Weights of a small image classifier.
Model: 6.83M parameters, 24-pixel images, norm batchnorm, widths [64, 112, 192, 336].
Training: batches of 128, held-out accuracy 100%.
Rows from block 5 of a small image classifier, named by matrix and row number. Rows with one number belong to one channel. Each number is 128 + 32 x the weight over its row's rms, rounded and kept within 0 to 255. All counts start at 0.
Before each channel's rows are labels from the 100 images, of 14976, where the channel reaches its highest value: "lies over" is the class under the peak. Only what is clearly more common there than usual is listed. The data: drawings of small networks of dots and links.
# convs0: first 3x3 conv (model.blocks.5.convs.0.weight, 192x192x3x3, each kernel summed), inputs 0-191
# convs1: second 3x3 conv (model.blocks.5.convs.1.weight, 192x192x3x3, transposed, each kernel summed), outputs 0-191

lies over: link
convs0.88 [ 53 156  88 125 124 127  44 164 169 136 143  59 156 148 156 123 114 139 117 142 135 138 146 144  89 110 191 157 170 138 134  90 148 153 107 113 144  88 168 145 127  99 103 140 128 134 137 174 130  87 148 113 138 111 154 117  75 199 154 160 138 152 147  97  96 145 130 177 139 200 131 130 132  79 172 128 158  92  92  71 179 190 167 189 151 102 154 115 121 144 167 154 163  96 148 117 127 181 153  82 167 151  76 134 128 145 156 143 112   0 120  92 152  96 111  70  79 132 121  94 115 134 117 151 126 101 166 119 143 131 147 135 130 154  87 177 154  94 137  89 146 130 140 109 164 146 137 165  94 120  88 123 108 131 143 231 133  95 135 128  90 150 174 105  97 127 155 135 111 100  95 167 109 167 122 125 196 132  95 130 120 100 144 124 152 110 130 126 117 122 156 152]
convs1.88 [135  59  85 121 108 168 141  72 149 123 104 119 117 109 151 109 124 114 144 172 154 111  89  89 123  98 128 128  89 105 158 140  78  73 144 119 127  89 168 132 141 114 112  73  90  61  92  99 112 112 159 128 132 115 107 115  85 161  76 117 175 125 116 192 146 111 139 139  98  91 104 156 166 116  79 132  95  79  97 150  43 140  94  94 116 140 116 160 133  86 124  66 130 112 144 154 139  93 109 110 129 139 137 157 165 148  88  85 141  77 179 152  95  74 142 151 135  87  92 129 103 147 108 158  72 113 148 127  90  64 135 132  94 113 162 103 152 133 164 139 164 113 140 100  87 167 114 132 118 126 142 150 130 109  50 174 137  93 112  82 120 177  61 154 103  80 112 151 123 141  65  96 104  53 123 165 109 145  27 107 103  99  70 166 111 134 121 147  69 108  97 112]

lies over: link
convs0.133 [ 93  90 110  66  82 153 134 106 147  76  41 127 160 141 151 113 148 118 141  76 127 129 179  81 111  74  91 138 133 136 176 107 101 129 125 131 176 147 126  70 125 151 166 106 117 131 109  98 116 154  29 197  63 111  97 188  96  95  68 115 121 109  77 139 145  95  99  74 184  95  96 110 108 117 132 119 129 123 121 137  84  99 146 145 119 113 128 159 129 154 128 113 128 151 105 140  94  99 117 171 113 104 177 113 163 163  79 154 113 108 121 110 134 132 122 202 138 167 135 103 102 110  65 158 152 107 148 121 112 138 114 128 117 183 121 114 123 103  86 103  85  57  94 109 101 127 141 113  97 159 105 177 183 184 125 113  81  94 159 147 122 140 131 147 132 156  81  39 109 110  93 122 174 134  90  86 128 120  83 156  66 133 115 132  81 138 169 142 184 140  94 138]
convs1.133 [126 149 138 128 151  94 175 150 117 179 100 164 157 162 136 159 165 189 136  87 110  90 128  94 122 215 108 147  66 124 125 145 157 122 113  89 109 141 124 114 117 132 140 126 114 244 152 129 183 153 121 145 174 139 129 177 121 140 174 116 129 132 169  80 109 181 137 120 172  97 130  80 147 133 105  81 233 182 106  93 108 158 133 136  85 123 100 133 104 156 137 123 115 151 110  97 167 152 114  80 126 109 117 133  90 150 105 123  63 163  62 176 145 151  41 111 131  72 150 146 136 142 117 109 176 131  62 109 100 120 117 136 197 119 144  94  59 149 106  65 157 127 104 129 155 114 126 102 112 125 149 110 122 139 103 102 147 102 141  61 119  85  63  67  89 130 118 115 100 140 134 112 115 128 129  92 111 126 161  73 142 176  98 154 153 110 149 150 114 143 144 128]

lies over: link
convs0.119 [119 189 142 119 134  91  73 135 165 188 130  99  55 121 137  49 188  90 111 108  95 135 127 108 141 136 146 133  86 142  96  83 116 125 150  72 156 115 151  92 166 138 100 157 122 140  98 134  72 147 159  36 128 136 132 133 157 116 144 117 116 163 135  72 130 138 140  82 114 148 142 124 135  79 113 137 139 137 137 208 139 159  79 131  97 114  88 150 124 125  70 112 138 135 131 149  90 138  94 100  84 187 106 200 140 105 124  83 149 117 138 103 144 159 146 126  77 108 134 112 161 157 105 160 146 156 122 140 143  91 118 199 179 155 100 105 102 129 114  62 107 137 131 131  74 103  97  84 132  93 100  95 139 128 129  80 135 190 140 110 108  77 163 128  90 110 193 164 148 146 122 188 231  78 181  91  97 137  91 100 125 118 169 132 145 177 147 122 111 104 103 133]
convs1.119 [165  79 128 159 137 188 110  90 166  83 129  69  53 187 147 122 136 123 142 121 189  81 168  96 131 227 125 126 124 103 108 112 137  84 132 109 118 119 166 126 168 144  80 105 196  59 124 150 117  60 160 125 117 123 111 119 182 162  89 132 166  64 126 153 100 121 160 121 136 136 117 106  82 142 101 104  98 160  78 128 185  85  94  97 146 146 132 147 133  69 140 100 112  95 121 118 110  88 101  86 125  82 107  79 142 159 112 134 111 107 142 160 110  95 150 148 139  69 123 100  93 103 102 108  63 108 130 117 124 144 196  91  68 146 112 114 153 124 190 104 150 103 159 146 158 109 155 127 146 131 160 162 104  93 131 131  93 142  87 149 139 155 135 109 201 129  91 188 115 120 149 149  37 116 152 117 109  81  92 121 102 109 105 184 138 124  97 146 119 147 121 160]

lies over: link
convs0.170 [144  85 178 127  90 140 141 150  68 148 201 144 163 108 156 132 126 169 142  80 134 107 161 125 159  79  47 138 173 166 160 131  58 136  81  93 152 162 146 172 111 119 153 152 126 134 169 172  80 145 140 156  86 126 138 104 113 145 180 120 169 192  92 132 108 134  77 101 152  95 152  87 125 173 131 173 140 149  99  98 158 100 178 133 120 215 166 137 194 145 166 117 157 174  51 133 166 105 104  87 136 153 139 121 141 138  89 126 152  87  99 121 109 109 106 117 195 130 146 123 174 127 104 138 130 125  95 157 128 116 149  93 134 167 106 172 134  66 114 146 139 122  72 130 109 132 147 149 134  74 139 145 148 147 145 135 126  98 110 135 154 134 113 114 120 138  83  63 155 124 158 165 139 130 140 220  80 137 146  99  54  50 102 127 133 115 101 147 147 121  85 108]
convs1.170 [132 110 160 114 116 122 128 118 150 144 125 162 133  79 136 182 139 142 122  87  83  79 125 159 127 110  91  89 147  55 159 137 113 146 121  92 100 108 112 142 110 131 127  86 121 125 116 125 155 118  98  50 149  87 115 147 106 101 133 161 130 211 155  99 103 145 200  90 116 154 144 114 187 134 109 118 192 190 136  83 155 104 112 129  83 130 104 108  70 156 138 152 101  98 103 174 199 120  98  85 157 120 147 123  72 149 140 106 152 125 123 108 132 213  71 168 131 128 168 116 172 159 117 112 114  98 126 142  26  76 101 137 105 137 135 108  90 178 134 126 133  34 126 152 114  98  89 173 142 136 130 164 169 154  98  90 131 137 134  98  94 161 135 114 105 116  45 165 126 126 147 113 173 169  69 142 128 161 132 116 111  86 146 114 119 183 100 170  95 184 108 131]

lies over: dot
convs0.112 [ 78 187 184 160 126  55 124 102 126  92 122 106 174 209 118 108 127 105  83 158  77 105 102 164  94 247 132 129  77 103 188 145 142 129 163 162 132 107 100 183 116 100  80 145 115 131 170 114 131 137 117 107 103 149 163  90 157 119 127 102  73  89 134 104 151 144 128 125 149  98 130  77 110 127 177 130 124 135 139 109 105 118 158  86 137 129 123  81 166  85 111 113 146 100 129 147 182 127  82  80  87 139 119 129 137  98 131  81 133  85 105  96 103 133 141 112 171 125 147 162 142 132 144 106 104  95 121 119 188 100 189 126 131 166 136  94  78  78 134  74  66 122 167 140 164 138 146 121 128 109 119 157 165 113  74  92 127 112 179 150 178 120 103 146 111  73 145 111 134 109 111 163 112 164  65 174 168 171 155 138 128 143 139 173 116 143 153 109 203 109 200 129]
convs1.112 [145 108 152 140 196  93 154 175 150  95 113 180 108 127 155 133 124 133 126 150 145 137 155 110  95  96  95 102 107 122 123 158 133 163 134 163 150 147 103  74 134 100  89 142 123 184 206 115 164 113 126 123 156 109 110 137  94 127  73 151 105  84 173 171 163 140 140  98 102 108 139 109 136 115  98 100 131  53 121 125  89 153 127  97 153 141  80 114  96 148 121 132 112 133  92 111 110 154 119 129 123 135 113 111 156 139  96 115 143 155 148 175 129 151 171 118 107 130 128 100 146 166 139 143  62 132 120 139 146  40 104 178 131  55 100 128 133  92 105 149 113 186 137 162  63 147 105 106  53  65  78  45 117 106  62 135 146 130 115 186 170  65 173 109 207  99 126  82 178 135 160 146 177  94 135 109 155 178 163 104 135 162  67 184 150 140 107 127 145  82  94 157]

lies over: link
convs0.62 [118 149 108 163 112 165 146 114  97  89 134 127 105 141 172 177 159 135 120  78 147  88 119 116  95  55  99 128 137  90  89  89 108  77  84 109 159 118 131 141 116 110 132 139 130 124 101 190 111 100  87 111 126 143  85 175 131 127 148 148 117 147 145 101 161 109  70 104  70 123 101 107 126 115 169 147 130  69 125 151 114 143  88 112  96 109 113 132 102 108 159 135 113 167  78 120  88 190 106  66 153 130 175 115 109 126 155 133  94 102 145  74  36 134  55 201  89 122 127 115 142 143  81 105 164 105 127  77 104  93 153 127 117 122 140 167 117  96 184 162 104  61 147 114 155 104  99  97 133 172  81 120 129 160 121  74 136  82 109 148  43  96 127 113 138  97  61 115  85  85 103 168 221 137  96  82 104  70 140 125  89 134 139  95 119 162 138 136 153 121 158 106]
convs1.62 [105 131  96 125 126 126 149 102  76 193 157 158 182 140 157  97 172 138 164 149 105 143 121  45 107 187 158  90 152 138 105 117 125  96  89  40 155 126 117 102 130 141 145 141 110 232  73  99 183 182 116 187 137 133 121 118 160 131 129 139 141 137 141 132 121 116 175 129 181 156 110 173 182 143 181  87 137  95 145 161  73 144 181 134 130 131 172 108 156  81 122  88  93 200 126 113 109 113 159 130 103 121 128 156  63  73 135 134 126 170  61 129 206 137  94 129 187 139 170 138 166 121  73 124 157 111 145 109 127 128 124 129 142 132 132 136  81 126  74 154 133 119 146 105 130 104 106  99 118 101 139 105 148 166 172 131  87 136  71 103 133 142 130 119 101 134 176 148 170 131  99 164 194 140 145 126 119 123 181  73 119  73 150 159 109 117 146  92 162 121 115  81]